python train.py --model="image embedding model" --dataset="scattered letters and digits in many colours" --train_examples=195000 --image_size=32 --crop_scale_min=0.8 --horizontal_flip=false --cutout=0.4 --targets=["count"] --num_classes=6 --embedding_dim=64 --arch="swin" --norm="layernorm_no_bias" --norm_position="pre" --hidden_act="squared_relu" --mlp_ratio=6 --head_dim=32 --fused_qkv=true --bias="all" --qk_norm=true --parallel_block=false --inner_norm=true --moe="expert_choice" --drop_path=0.1 --kv_group_size=2 --num_experts=32 --moe_every=2 --expert_mlp_ratio=0.5 --experts_per_token=1 --shared_expert=true --patch_size=[2, 2] --depths=[4, 4, 4] --widths=[96, 192, 384] --am_softmax_margin=0.2 --am_softmax_scale=16 --residual_init="none" --optimizer="muon" --muon_scale="original" --learning_rate=0.016 --momentum=0.95 --nesterov=true --orthogonalizer="polar_express" --adamw_lr_other_params=0.0011 --max_steps=6700 --batch_size=128 --epochs=4.4 --lr_schedule="wsd_sqrt" --decay_fraction=0.2 --final_lr_fraction=0 --warmup_steps=330 --weight_decay=0.05 --adamw_weight_decay_other_params=0.01
Rows from block 7 of a small image embedding model, named by matrix and row number. Rows with one number within an expert belong to one neuron, the router's apart. Each number is 128 + 32 x the weight over its row's rms, rounded and kept within 0 to 255. All counts start at 0. Numbers have three digits each. After the name is the row's rms in percent of the matrix's.
After each expert's rows are labels from the 100 images, of 14976, where the router gives the expert most weight on average: "responds to" is what is common among them; "patch colour" is the nearest of a few named colours to the mean colour under the peak. Only what is clearly more common there than usual is listed. The data: scattered letters and digits in many colours.
# router: router (model.blocks.7.mlp.router.weight, 32x192, trained with AdamW), inputs 96-143
# up: expert up (model.blocks.7.mlp.up, 32x96x192), inputs 96-143
# down: expert down (model.blocks.7.mlp.down, 32x192x96, transposed), outputs 96-143

# expert 29
router.29 191:110123103097153100121126170153163148110108149159119174190119084174121163116132113096181083186160164177092159104103052147168135170094166152174107
up.0 065:104108165097124172153128102049101095071109156107141114053142161142184099088130139114064129074119123140122109143122158137088200106151153113125152
down.0 073:117156124149130119166158139117123135142121061153164096255117148139112179135120078132094135121106166180134146182136160135128144114086096183141134
up.1 156:143113176132094148155161079090128115147129165100144103114146162069122106112131141094063141095093079076120074130129177089104127114112106094136137
down.1 199:128103077182097130149131147169150134149085163111171094169151089085099093147116088105156124114152127120143106192132165102134081146124112142122135
up.2 047:085151099152082155132159202136090132130169107102128132100116157094173035085103162159116140117127092149104126101146124125103109077167114085066149
down.2 046:107177185197141150141115148141177127140149163119174108102116157105120114127108117152127092186134104151126083143117152142132107145077150151101169
up.3 026:130125193185099116124209099167168141127169140083145099124107142089130147136107123149119171045109107114105134173125117118105136106122112111113133
down.3 033:080106114180097132187120186161139134124148139141180171169143077127126104131104046099113104134139111123096123080170141146137125096125126181107138
up.4 021:150097111118113150189127115171113200148102106120152058109140190107089110125130160118167129080112099064109153111151180094099116088157129069128102
down.4 019:136138100142145117134116160151129173133161176127180134159097151155109158161135130166108136160114113149137070082118145136185098109116113124133134
up.5 108:143103128121106118162156139118155144106138145069141031148145124042144105120092115114129136066098081150150089176139150128057140118134106115125142
down.5 125:169151147099081138110147104118139081157104111104144148020136106115157094084154158148116180132150126119097105121127127143079174085146133137158137
up.6 012:102083215102162137144114119128135157124112124154137170134146178039110107160141125169129119081102060092107122104110168106145104091122087151168183
down.6 012:160085127158135148123165111119111172129121142076081119140124147149103126138140173117109127158135176120141090182084068097176096114125117092103102
up.8 061:137121162112151116135153086110143149124143177099120027037140174148113118111121126124114120126099133126153090146135145133077157119121080094061117
down.8 035:209119153093184112167103147099151194142143139131067196030095133105133138168152126065166109074138079143154093150110125115236111080149147165132143
up.9 040:175135167153090148128095130137142107183154146094160083110172168092128137109133158160086138043134137077108071091117154175089109082144100100094163
down.9 053:146141097149117135113130166131105121135115151118176111135136161189125110121118174112105127151171211165114149154129131117152117187070086231144118
up.10 013:093169098111128129154124092119173096097135131065119140115104140102150148153119118145117162100160106066131155115171102094145196152185037121122099
down.10 014:133132143146129154151119138120095166152113137154077145113110095074132118155112165104160154114117131162171035079156116058129158126118093066115134
up.11 017:177092124115089139153129058163157160141155106136156095131125101048140132095105141131111185119115090119130111114161114132109124116198063127104166
down.11 015:101129118150156095091118181186116063172182110172083186071128101173152112064149127144125126143080141146093141146120166078125110134121139092135165
up.12 024:150089095128113160099132120090108107124155151156094078068158149135148109131185130189131177107129107176104129177144187085097180165094082168076147
down.12 030:115099148121182112108144079130097121149132115110090145113120175202074178110118120161094129152147133169133162129080085126153144166131091138144131
up.13 145:134104153100073144146156132100094146154167091093153157082115157102141127106111174152118155085105117059098079067147135126120179128113103091096151
down.13 154:100114067081099117092105144148108157095135122124137222050127143164116168194137138124205121196158146110099191097136122107208142159124111106117096
up.14 052:162153146134117129110128078117109141102141107147144134036139154123118095125131186109086144102074145094108126149144162129102108085145123066060156
down.14 058:077147103205168126155125129169150139083038133116148132192182151151098084084112107097113100091120081121114145139140131171120144133100117067095108
up.15 089:160145172111117112157105061113112115180128155109109143073132138089132132101111118091082162096149153124141112172115140110109119083145167150124127
down.15 100:073144181145155092098114100147171098098099138115138123217140150162156121112124104154136120132155135201101152155128106159131127129105148161120123
up.16 038:129167131104110177090127140116096075069117115149212109109208145124093109103164164152119153134140098117102149137091178134064172105164139094114203
down.16 034:151119109143121146110104038142104159122145114143112111134111171155117080178124155083138143145101164097137152145126169186134164101116105160112157
up.17 241:156155176145119119125144107179122142153100148111114042093146167122125123136102085131103159096110115139156088194147152090062105106083128117127144
down.17 143:125083148195179132149127165125129174120140082144143139127128159120101168119148065146138111110118113104141097106130173142141146137155125076134108
up.18 013:105082160081118140162095087128123058158161136106113121093118129113112091147059124157134126085162143133123133090141132093073102155141186116143126
down.18 019:074180098090125135086145125098107140097109105150123159147110124205117092163101154093165100097097130120110157114109120135149141098126156134136120
responds to: count: six; red; the character H; the character M
patch colour: brown

# expert 28
router.28 091:135166093031067122132066074137135164154141146169126145104130109108172043140181139080135096092132116078127155065121076086145097097144080108069083
up.0 094:181134108082140175101095087009125164133107120136097112075126182117094140128165102141072149164164082070127153114102095074137113121090118136085145
down.0 095:105131138142049137120137135096125104119124161123194072194128166082141103136157093159147111184132094138138130112107099127104097155160135157138139
up.1 023:047131153110147137084144104121154101146132103114148169079132162087056078122097180093072142159060150177174115170121161105079141071134146119154132
down.1 021:106147149128134132211127064121127189126146119149182134075096107157146136086113104127149099095130142116119138102072162197174159121089109065152153
up.2 054:114091137126116140136077112119134104110154111122097120100093210196113122114127100158152105092142109171096124112091132141131150180125079097124174
down.2 050:170127064123111165102087087104155127098081182137130128096166081135170093150125172080144143149129202077125110111153176159124126146159114123107094
up.3 027:131111155110109120131168130104075145168130153120138118112140133093086098128125168161139189123077135088182108162136095133125154139116155105123146
down.3 024:141116227154145103097158132145142119146143120155141098117153094139124122142089122118097142121093065153132128109078141135142091107173143120093137
up.4 123:157133107074142130111113137087151138096061132121150135132140110107081166108108093138067116108178139135134207148177076137091081138163164145101093
down.4 125:129117065138121106135138127144122185121127155168127110103087079137126135130132118034124120113111156117208099138085147098071141092168070124111112
up.5 070:105127184111134115120152060170096120191046116129143118148142194128112114172060135101113129144122094180191118178069103072111142071156136198107119
down.5 063:148131106121151156094159175156145139080100157145119128165147138109130155140101073160124118139100072124099102141122177160096112179163150124141079
up.6 091:180133161108122095119133136121154119088123157108197122085087092153134098104132123139146172122099122058168091163194150097165123113063109168102147
down.6 092:111080182133089082101194128105142115110096100172139083199150127094146168183133076165168182109123157124118036156129136092134141147165143084083109
up.8 122:102105148133140138138084161152107122110122129130116087064106098190135162167132156176127102090097145140141127097125131152147099147092094144150105
down.8 105:158156147112100133086193118133144131104122128145178088138137134060107042101127144106118141151120158145132089159160175174193170138070110142101154
up.9 056:133196045124150137103185101083106102165103131168132096114161165104136104176137109120122138145148074099128119152146157094159158108123060154165137
down.9 050:147090187110133114112133103161163115095103100148056059141131118086136137068138151159117134177137135128124172103121169066156168130108130116075135
up.10 085:130088100116167137145099140088139093122118178129113164094182133197087112121094116185118155085113200146078122162159206088134180123130110148134109
down.10 076:118137138091089118100106100127146085125081130087170094163184130116152080212130138175122108244104092067083120097129171143175169167079196094142109
up.11 085:120121096066162142161112110078197132089107103141151102115132139159137147154138132126139112075070132200126144151132126101177158107110112122123112
down.11 093:079156141163124118162108030120159163152122122095152156130146111118172092122159181105114123157118124173139191141105121214105161140076093123100115
up.12 139:094144174145160197127119176064074113060143040080147159130118153133098091126081165131097103127118075094133137177132118150091104105131076149121114
down.12 125:117094175138102090094143122126144197100119114116074137179085158165152124134106132110194113089171081133134171147117086136117101138095121150137113
up.13 152:098110122117151172111125118099086081103126126159169139077161100168115107163159100150143161120124129121183141128145134146164148118111148111109132
down.13 166:148089103074204116113121127188146171092177145132142163067113134137132132155098183115091117158136161127071160121100120154158106105131158168066086
up.14 148:144145128150113125153118084189144158149128096111082127139133085103148111127129125092180146114115136180119117073066123163124085095184141182164117
down.14 144:104086047154099164116121138140159145090136163131183159195149081113133181101100122115128121132141031114092118149126132130047113162148134177108123
up.15 108:122114095103215085097066096129183077153122089115103123163090124104075144149127086148176123137115122115131167113162065130149134186122166156129113
down.15 123:142110093137152150159134095154157153092106138139113169198117059131102154104120133097134132146125210167132151102137167066175136124123166111084125
up.16 112:104116166145136143127108097107156083100109123124087177098180082176165164137122111157098108067081112142116127180121155129129111157144117154145171
down.16 113:127131156121161124126124098130141144165091126149092142103103151134099141119124155130155176174055072128121088147136071176082168118084149105113086
up.17 009:172110152141138119089198118125133163110136109123121113139145109141160129111077166177139167107100102129173138130096144082099155118159130139118117
down.17 009:122141180128177138170121106128094133131162146100098121186132104168065108134164105152126177078163080123147124021127139151180122120097122176120186
up.18 095:162101156159170118130116072146127134116087127139129137106158168192097107093121152074103138135106209163143118125156144069115151118129129192165063
down.18 098:133120040091025135131106158199114125071102105161117198155148103147113152161136107129197120144130142132091142099126069109141128122158093122122164
responds to: red; count: six; yellow
patch colour: brown

# expert 23
router.23 083:166107120077099087145159202124160169104127131094166141106076160129143109108157094104159135152157106115111128108127123076139164123198139067170115
up.0 103:154159121106149148123118114130129082104104132153184103150107064150152179130178101137101083091091117124085118098184121124085149114073093093137100
down.0 098:167123127126131109141121116085155178124103152122150118154114177162109205090140155102122112153197048131140103166130124104169152146115139160116121
up.1 017:147117094167131164075139127131143074154159154181065176117107070128112197057142163148080095090133115122093164175117171134124170150166093097113160
down.1 020:108139157146068082158174159145121135085154171121143111119147154113118177143129082144149123130110039117135153146164181139138178128103102081129143
up.2 059:170113180104107147104139162103095109122153122164193095171105165104139107143131147111123156200184138128149094130117138145116148169138165196088132
down.2 056:101151132090143083152133142132126117084147108095165095115100122180109166161100131115105163065133148171152186175143145084088113094156065192126103
up.3 138:129135159139112127128136076085169122093121058115094134141108085098117155107146090120058167075132121115100189122158131122139118054171079127069158
down.3 152:124113109150136101091168113106151133105106111162139160155102142173121157118134154084115102118137071157099138110095141071145105138064168064144158
up.4 073:136172131086106094129167066074150187169125159129165169060113140042131080145122099097128178154126157200100170156074117140118111093105095152083126
down.4 077:154077157110156143104102141175118158132112164098118133156172093133153059138153086180125128098141135084132116121124081133161178101095103128146139
up.5 012:151131084140115223165157113122134094133164184155130092125119129118132128130120101147096141127119128140114155145089158128093142131208168151120133
down.5 011:102117165121136114186116086170134130106156168107105181105129130137135206125129103134212193049110064149187178137099089102126095152115090177107142
up.6 043:107132143155139148107035079140101111155125146116092128124118198153105119108129125115119194161142131095160112138152145137194128053145144151113156
down.6 046:220136100108113125118143128156096180121122065189196144155145145130122177119130141145163115121076142085085130138115107086113130117105157170138127
up.7 142:104118136152170125161147169086121098103108057138131045051203068093129164151116092180101132126135145168130138108085118109121132181165166073093100
down.7 151:190093136100139146100098081105147145116117171167113128133113101033125110147162119159212141072129129124122125134131075146115095159121093137136125
up.8 160:112099148092136117117131130085183102156142195126189169103083176124137057069127089074167081151123061145113164081139141158134136163159120099133117
down.8 156:090138160136066140134145150137139139130096179123151168165118108074117110120149140103166097123179051058102089106135082115140134149137142088154106
up.9 017:121141138148099191065156131089128124039103065156165123192120137086156121124100162130110128169095065149133136118162073140104112040132115133142140
down.9 015:104126081126149121103168188097072093154143193098109143111099084114121174132101114151111131094136121085136104124120144087119150182106103150123157
up.10 139:156146134155134132080090165126103133175138168106090115116138154169101093174085084109141118104145100166173164165096122138144092082165136171127148
down.10 152:158132148155196113064132122123147087103103141147124176154127096188151083136127128138148105160116147143102152119137099088075144137120168207127155
up.11 068:155057146167122209148134153086130093129157086087132148105069137142152183138144125157182147111117178204128134142127155100134101124082137139139087
down.11 080:170133149139114153089106134070131123155141130133130166107131124169146136097136154137069117167119168141127077140192129137163106075178157105052138
up.12 125:124129189143166098134158172151144127073137147110142140180089091165119130119141121094038118085134078146140152178121074122049127115088111147103117
down.12 122:161157084171147123073119197125142143123110134113073125065161149100120104167114131093134135143152130106138147146142093142146068141126161152091144
up.13 039:136094151082128130156118179163101109107138164167212116077109184176138132046143102107106126111104162093128159090152133116142103169091156102183148
down.13 042:035116143118042134154136200106164105136140122122123171114101098108132180049123155170142126113138069106135099109101120201141143153133158095106108
up.14 075:157133116140141203169140227095172144143134185184170162103147119097104203069116096133101104120066080148133146103142150103101138133153141122142088
down.14 079:096100096086129105107137155133163172142130100131175145109107114148156118121112158121073124164122142060152131127149127182087181194158187144153123
up.15 174:090106038121043120136104161082100119173149053150140205137147141143099135099144113126125116085162161112119147139107138087109115129100145122155122
down.15 144:104124157118054134109080098075119085145084139165137169103148148172118093099116151126141152124141161162119097122109151087087153109122121167065151
up.16 084:173134087105169099080147069112134132079117205173117157053154165087076116163107130059123169088137151145179087165088099086102113108107155159100125
down.16 079:117134117126105102081139171150160135091159114139182156148141085142112126159120142152151155139150100145166131089149110115172104123167104143121068
up.17 076:102124129158117088118099130115121118183158161059092142133066102103089129141167140166131151117082071134128088174127193040147149162174183167154151
down.17 084:115178155163091130143164137160110136125110116127176150094114146144122106101172115130137137125120130091138111086116142139118121158157132065153146
responds to: count: six; red; yellow; pink
patch colour: brown

# expert 17
router.17 108:084093091140122130182083174163074164164174095179142141141125110156128165151139145200146106126132168064130073122174147168138112130156173070166163
up.0 151:117117137101124103099161157103102108064147135108130115179102141112121142128131129154087154157180105131134137114122136136200139141127127192143147
down.0 136:137083083103239165159137109112108131138127175133150131132107083156129102117136114089110129129156197131158121168123084079174155099099120159137097
up.1 007:149088153105113064099136117128148078144083138128122062139144117151151155149123122137121146123136135181133127119140126116021087141182120129098131
down.1 007:145123115118125125095117096155129120149123120131097089099192102086167126146079126084144114140152163138147128103102145078159155095059211090119060
up.3 067:159168104156105152098187064126125165097164139130166100113095145108141119132109157151091107156127131132135136075133134060121130106139129135201136
down.3 078:072106063126202095107155121053139157125147104173157128162059148139124099151116139100149092070121173140151116105125113168074140161100145143115062
up.4 048:124146077124167140115090154081101078156155121202113114079077062131101148095122125108132132158163082118145090144152138103182147142059129124156097
down.4 052:137149213128117119133150140112138139095081135114166075165150188091081093108101152165113146149080075120121124156132130100100156128132147040168087
up.5 100:079121117139153120080117117116070132139106130141137160101121135135076080174191073118096182170159127097137103135143085109121109109128109160087108
down.5 096:146134164164140117167142099097133129100136144143163131133072181118100122109111113133114123069130111190141117178090130115122099126156092088084077
up.6 112:117125142093029082103167146141112086138128131078135113163147105079088120158145173142127142124129145093180113114171240088131068177136122111154116
down.6 124:128141094174106137089129118064130117097098129142140067085127117074125150167136104197142167153093132136115162135112110184127119127196122110098131
up.7 175:132176100095172121105096108110098146145145140142149155110149105060165103147151175150149118171150058107104088131108078139125124075171189160112114
down.7 158:135091136176116113161145139194157197168131106063141123141134105123109095121107150092094131082142090120149077135126148101132094073147100089124158
up.8 023:101142143113148153143164067094120149128183136067139107146122092135102173154131152169133175186134117125089057103105112097043133096120128114135103
down.8 025:156104117111084126055145104140145137130160118135137080133144153140138106113144126104115043144126072164153130112132175131185122112201111120130137
up.9 051:143163104114148080136125121070187094118096115129173131143133100059120078136174090118142184111118164151169189134107127143087152067108161101111137
down.9 049:060145121112122129101144152109120076099152184136159099091153069129095130118185127139187139174148090164106154097152134095130109131087137108178113
up.10 011:178097145107110176130139045118079073139100146077116134114152157129124188147145136106137157119104129074115134190109127073149130150141127123123132
down.10 011:129141163122058088106115115099119200126150105192121146134125122107115104129160116127165163153133130132118076116131126118115097120164097159150104
up.11 181:153123162065162100156124169146113144117143112158121140182087151160083145167132107132144123147135178134119162183141102128097096156088113150193121
down.11 164:143117169149238115120137136138148146096139192107111125161100106097145173163139096131147104165131124137114107141129098135164136128117125202163143
up.12 149:134137160082152136142108168137088117168103159149112113142158138186179131103107097089118083092156120163128150111100018092151149187066127163144137
down.12 148:089171112103125107097122207097090133139102100165108175124096184111089133173141115134127103203182170137111116162126076110097132174086168120144077
up.13 016:084101133158110148192173140063109169190108114097165144104154159034108102138148165101125129097128124095154128142088139092107156168170163166081123
down.13 015:107170157133182099103098098175138151177103127127110112139089099132141095143150098130067128110122121141186101132138093087121131105131114134139132
up.14 145:112151111121158147166161134144166137125123066134106084128165084105134080135171119116205114077115188176180156107098094133088118141117156091178099
down.14 136:139105080164118168146154149080131136096163109106154175076115121130108174135072202148079113103124095094078122136139149176128131060124104107117127
up.15 140:152162157142179171129143109068155111113156148135124152119139099159119102133148142143117160095131120050096152082147136144147123119149162083112138
down.15 139:097174134046106117094131201117110148088197078114131203081083103164108162136166157126122131172142125098153158100125070142157132179138128122191093
up.16 028:126166043071129103139151133110146135040088138123123105179140155122108118162116114126112168060128116211132101118104164139114121090100170097111129
down.16 025:080140128143084103060105129111121092159126089090111108109115155120066113123130161081148115160170134084114160084131123134095165127100150179159137
up.17 081:117092137160200160158041106104136084121156174157136139144149118128160099100182128113098101097106093054155151105127190157103141153179123106153154
down.17 081:092101125132162173151130112054119097151137096098130152083108130052149045112119139146133172071125153071138131117135107147204165103126124129118125
up.18 154:099135221153155124100134115045118147149145123107127104191070190136176099112124189147098111173125124104114140136153123149103176093070170118122079
down.18 159:170109149098190143138096152144118102126178160114106106100139128178164159158134127111125125190139147107171160101120106113220146121085102095175135
responds to: count: six; red
patch colour: brown; grey

# expert 6
router.6 089:123108092166084148155120141116103150170178121028088115083131134129104128179098154060133088114086089080120073109180127131146088109232105069123153
up.2 140:101135140072140147189105168176131033128128051152129153090108122053175148148135148151176155147092141127140121131107186187166186112149152132118125
down.2 142:050115091145101114136115094130164118126115199137124163106180101112123193104088148150126087108123133132073128170114159134181107155092126165144137
up.4 129:060090137138080134088144127091141177150114156120166092150141136110154159068129158176111130109068081129109147106097096132102153183155111082151126
down.4 134:163179108143132116112137161140128132156140093153117167120118152128099127122166142095169127144111142117155125115137083154052153156127117137174085
up.7 137:149175184148166141112146126069145109076136100124162090156140171118116113072102151137146133148193139121058092128123132141095162162200121128060125
down.7 126:071152147219201128190130120130127202113122129153111071126167096165142120130150188140120080144072139076159113139115153171157106148102093059139129
up.8 033:188214129100124131158167122108111140179102093095051082108129107090120156089190118126121149061150144132131108162162113135154137139167132177155137
down.8 035:111092146118065112100138157077169126119117111110176112189107100132249064166182073115135152134113129156135081095135131094146105132142140126091155
up.10 132:163110109068119131094093120063167078139109145149110104152107151136141103172088129090226172101118130163165153087135103104070118130074113142141090
down.10 145:082137138204161114078123137155116146134160138085127109101152071068137194085170162139179106177114108132096127129146057113174204141143179123121142
up.11 146:186092188130109059142149098141110183183125085111094114133106105092087100130065176115114149049122177111143118138148121116102100085143092160122119
down.11 154:103098137135164172179111153164158091110111155119172079085144124102144177082161091129131100140159135116094146143114101118168201169123135133172120
up.12 005:143124125127098175177122139085116103105134072190162099123141144121178117127121153089122136178165150140100075143079086122110162174110118159167113
down.12 006:183152140102154192150146097144110157126103099101092101158127145123147138125130138138145138155179087150105133146166134166142092125084105109215081
up.13 148:139143143112123113189169129126100048127167126143148142100135159130106086113130152140097079159086151107148103120103154140133167138112137138129180
down.13 139:094099129122112077145143138111122103140168141146138195187097173119144183179149116151119114138147067135104078150128141138081126157158226051125087
up.14 031:094140142117098182083157145121110170166058137113147114129107140075094123149111157132154175099121125171075121169113149143073177149111123082070138
down.14 029:104074160171135149108164143088148148077044103151151213097130215164152146113148097120159133123187124148145187135162059114165099103142104129134124
up.15 131:095155174104102148118145077079151086110094111118111147184158121110085159135123117116157206107116118130138134122128142119108127164146140199105073
down.15 117:170179124181138141122140112102101042178136087133143178129131070176146050127140184118122130085177128189116149092102113133125109066147123125098134
up.17 123:166102097156093135112135119177112133115114146153126120084143081107114118115120167097193112109155150188111129098121129073076089083061128091119123
down.17 143:150095215115173155162136088119177089108084080123140135196101075091124172139127094139219138125186092112128096174149102114122182141142123063190122
up.19 086:189140042101168197104106122116158097047161085137162125094109073145117172133086176128114126087087104114134153159153094070106126181183114128159144
down.19 087:088063191087153093115104169110186131162124142166131134086170132068122113146120111116148139097130137144138119178113115162147156114116176185153150
up.21 173:128120155174235163161067119139161124121095165110138106139127118125158134137168087157161122105125086116108086099122069187113125164172134109170125
down.21 157:173136073075056157137135116156122167118114142121181230042122116160121103087110158113133098128165091116124155098133150088105117118128111092134151
up.22 137:110117043119123151119112159126146159102126121157111130064157062126098171132135128126105127096100076117088066149080148173124129136139148081112106
down.22 120:118144039128075097128065178153118149137111092161139144190128185104153128156093132143190152152167101104119102154153090144113161102087130165151074
up.23 123:093131152065105084163125149134153113174087103135143146127115134067109090134131091094169146140104128128111158186124150167126152178058091100121138
down.23 122:085101136128124148138153117123163158144184118118131138168120151151150130131092147128144075139134078107150140084125078167131132141166107106154095
up.26 118:135116166099094162098133102105109124149163097146131191124146119122106150132136134126100123133166122165182125080142104124122126193105126200170096
down.26 122:092170081162125141117112100073147132133193064092124077102154178104158133106147191152109125137180146152151078074139069095131186124135109083143120
up.27 095:202122149117120150131115156104148152049107135202133119136139118119143136145118128139081123123147102140145175109073150139094179172173084161113082
down.27 095:113132147074087134059122138119151183096093185079106134105150126090111168154138112117113166109138092131146138116112094103119086121128107118140085
up.28 142:106160150145134128125149163066119141063150121116142134073116111136177105166123146143109125119084129065079127158148144127109139107074120183151128
down.28 136:077077113139144104135158180090155185097163133137097157104093068131175124206095128123119165118106130104154156129095136154192135139175112083094117
responds to: count: six; yellow; orange
patch colour: brown

# expert 18
router.18 085:084078111130124127138045189140102188125165105190172151137097099148072140123119117122139113090149126056113087161187115147140114123183151121184101
up.0 022:118184143140175144123134130052149178140113190143119164128116132117162099122125146114084143075089127090118130174119130172102143129134102151101111
down.0 020:117143131148154107103133111140134121107128117169189066083131126124135114095096148147082128148144133099109056098159100067157118116139106192122120
up.2 011:113144084132099161166150126157120089183137173078173123163146102089106064152152162122095153122123085185100111134084148071103182143086088110151136
down.2 010:134159189135148144127136153125126176034157175108096124135114127102093183090140110124114096122115121160147204122199073173152176136134194081159052
up.3 045:153123152185175095112139148116147071135157167148105070100159138105136155195097084106211120151168113089182106114102144086117104123086153081123167
down.3 046:157110125153063169087087174083150110123132127130103163040109103143125190162114096176090125144116145160135172190113086148080067130178126147179130
up.4 021:106149127116114070108066155142073114173094114089089070161120096111124115102168105110107140164157103132133174159107162132111100113151112073142120
down.4 023:133139191125116102151056104115121122074157137115095147142158096102149141206122091132165142114108101080122164188124104147134180164120120110147188
up.5 016:132097150106126076097133077164100115036124171148085130100147108087090169150150163172107238156126108155142093148144129126077139125108119153066149
down.5 016:098147176139067099122169126119108135107138099086123099126131157080116158149122154132157095205134117148160181135159155142204101182162106098104122
up.6 119:165138144165082160130203120094135144141128126162132116062134052126093166122127073113136175100134095107154096168140110137144102139106094136138143
down.6 133:148167162122138149181104127077177129104110141156123141161144135080124159127158115131113139144089077107125115152130099134106098097101123167138090
up.7 179:122111132102161119172125110165119154135173116136168157173077080113113118128135141152139173103143153132131129091160084160132107152146097088189137
down.7 172:108124071156105136121128130146155150113100138160144102155178154141079136091113152124130083154106160128123151178161180122118148154119153099137166
up.8 129:136113146184124114127137137108129093131125110114123104110140042067089178133202152121145180127082042159121153067083148124142134141144153059152117
down.8 144:104166048159110114107134114185104133103120189137181115105125087122121118124122134092146142179096103158113089142140149152071118157132085131135156
up.9 007:120147118147120145187144118061148095192120109104140055133169168084163179158139139126108136110155106097162179145104134134115150101107070118143144
down.9 006:111107117130147173115139145095117133081116123100141159114115071086140113136074059111070131134135067188133085099108135093144149128100088126113163
up.10 009:090129167142198110108126158142145104119154120091076139141118126177108052160094173149120121130127109098128106183096188160155145102158125121150144
down.10 010:131158147165138159145151078161099067157101159080174118150155142117136186159125155097106179156115091106151143158123112110133134121131116144083084
up.11 025:122114159113083153163171169110128147140122106112116111142117138077123122178128118125123166096108130098129098109145101118104174111140118133140192
down.11 022:081164106115101133132125149088109154169129104128051088086107184125159116197140102098141146091076092108098160112109122187087112120096157140113115
up.12 145:165141184141173165149165104185174124078120087102143055086148173101102151102159145118066163111131139098118096094166218096143179095132133123105095
down.12 145:163083092073088111130155118123161111082130130099120078120113173131117128099130155180105125206144184120089184135142123095138123197135163106135132
up.13 086:173131153092128054074094130098122138179093076102158162139135123127155131164098129164052131129089121130145180135154170107105177118082112156141136
down.13 084:229145135183116122123093120158134188105135155116082069176182102119028124190085127070179156090138144127137141155114129153103080135085103137066085
up.14 117:110157180144098143113140101161107074144162133113156107084185217108127119091123120092114098162143058134120116086098097139163111169152150104152139
down.14 140:127082127115106084106141096077121065127093120110187126091111061113163131111165183187144129160091082131118117119164158138067141182111184141143161
up.15 114:154146151139120122137138087101112131158147072124121102086178077149119097126114123144139079182108117156136048093134226153103177175058080158133147
down.15 132:124165128191104142091131105170136117081111153091114034072147113099119166097117133169111105141111124140133180106112150140124164117149150095156164
up.16 024:172125161092133057127102070125139129129090113132053133127186085121142125179172137175126147123138070126179072135125149127109138135191218132117109
down.16 023:081143129120048172151181127151099075125163109133204093107104184075110110130146130151152123108139104147157150137136147095182145104079139055152115
up.17 017:151109142117184144103104131175146143141073137159102134000179112148153087116149127116081230098111174150116121162073169115122118106155097111109131
down.17 016:103112146103047114160112185152183160173124122133106165117107174129145139121180166102127163108129076132097140126147139116164136158129109098123117
up.18 117:078093177129104109081083142074094097141163140117103156145130108127192089174094163166157158119134154093083084121133124139112095146120156180084104
down.18 108:080119124182182112133154141108158119126107115139097096174082129196130067127149124054108087156132166168132135135114130081119137119124120132137141
responds to: count: six; red; yellow
patch colour: brown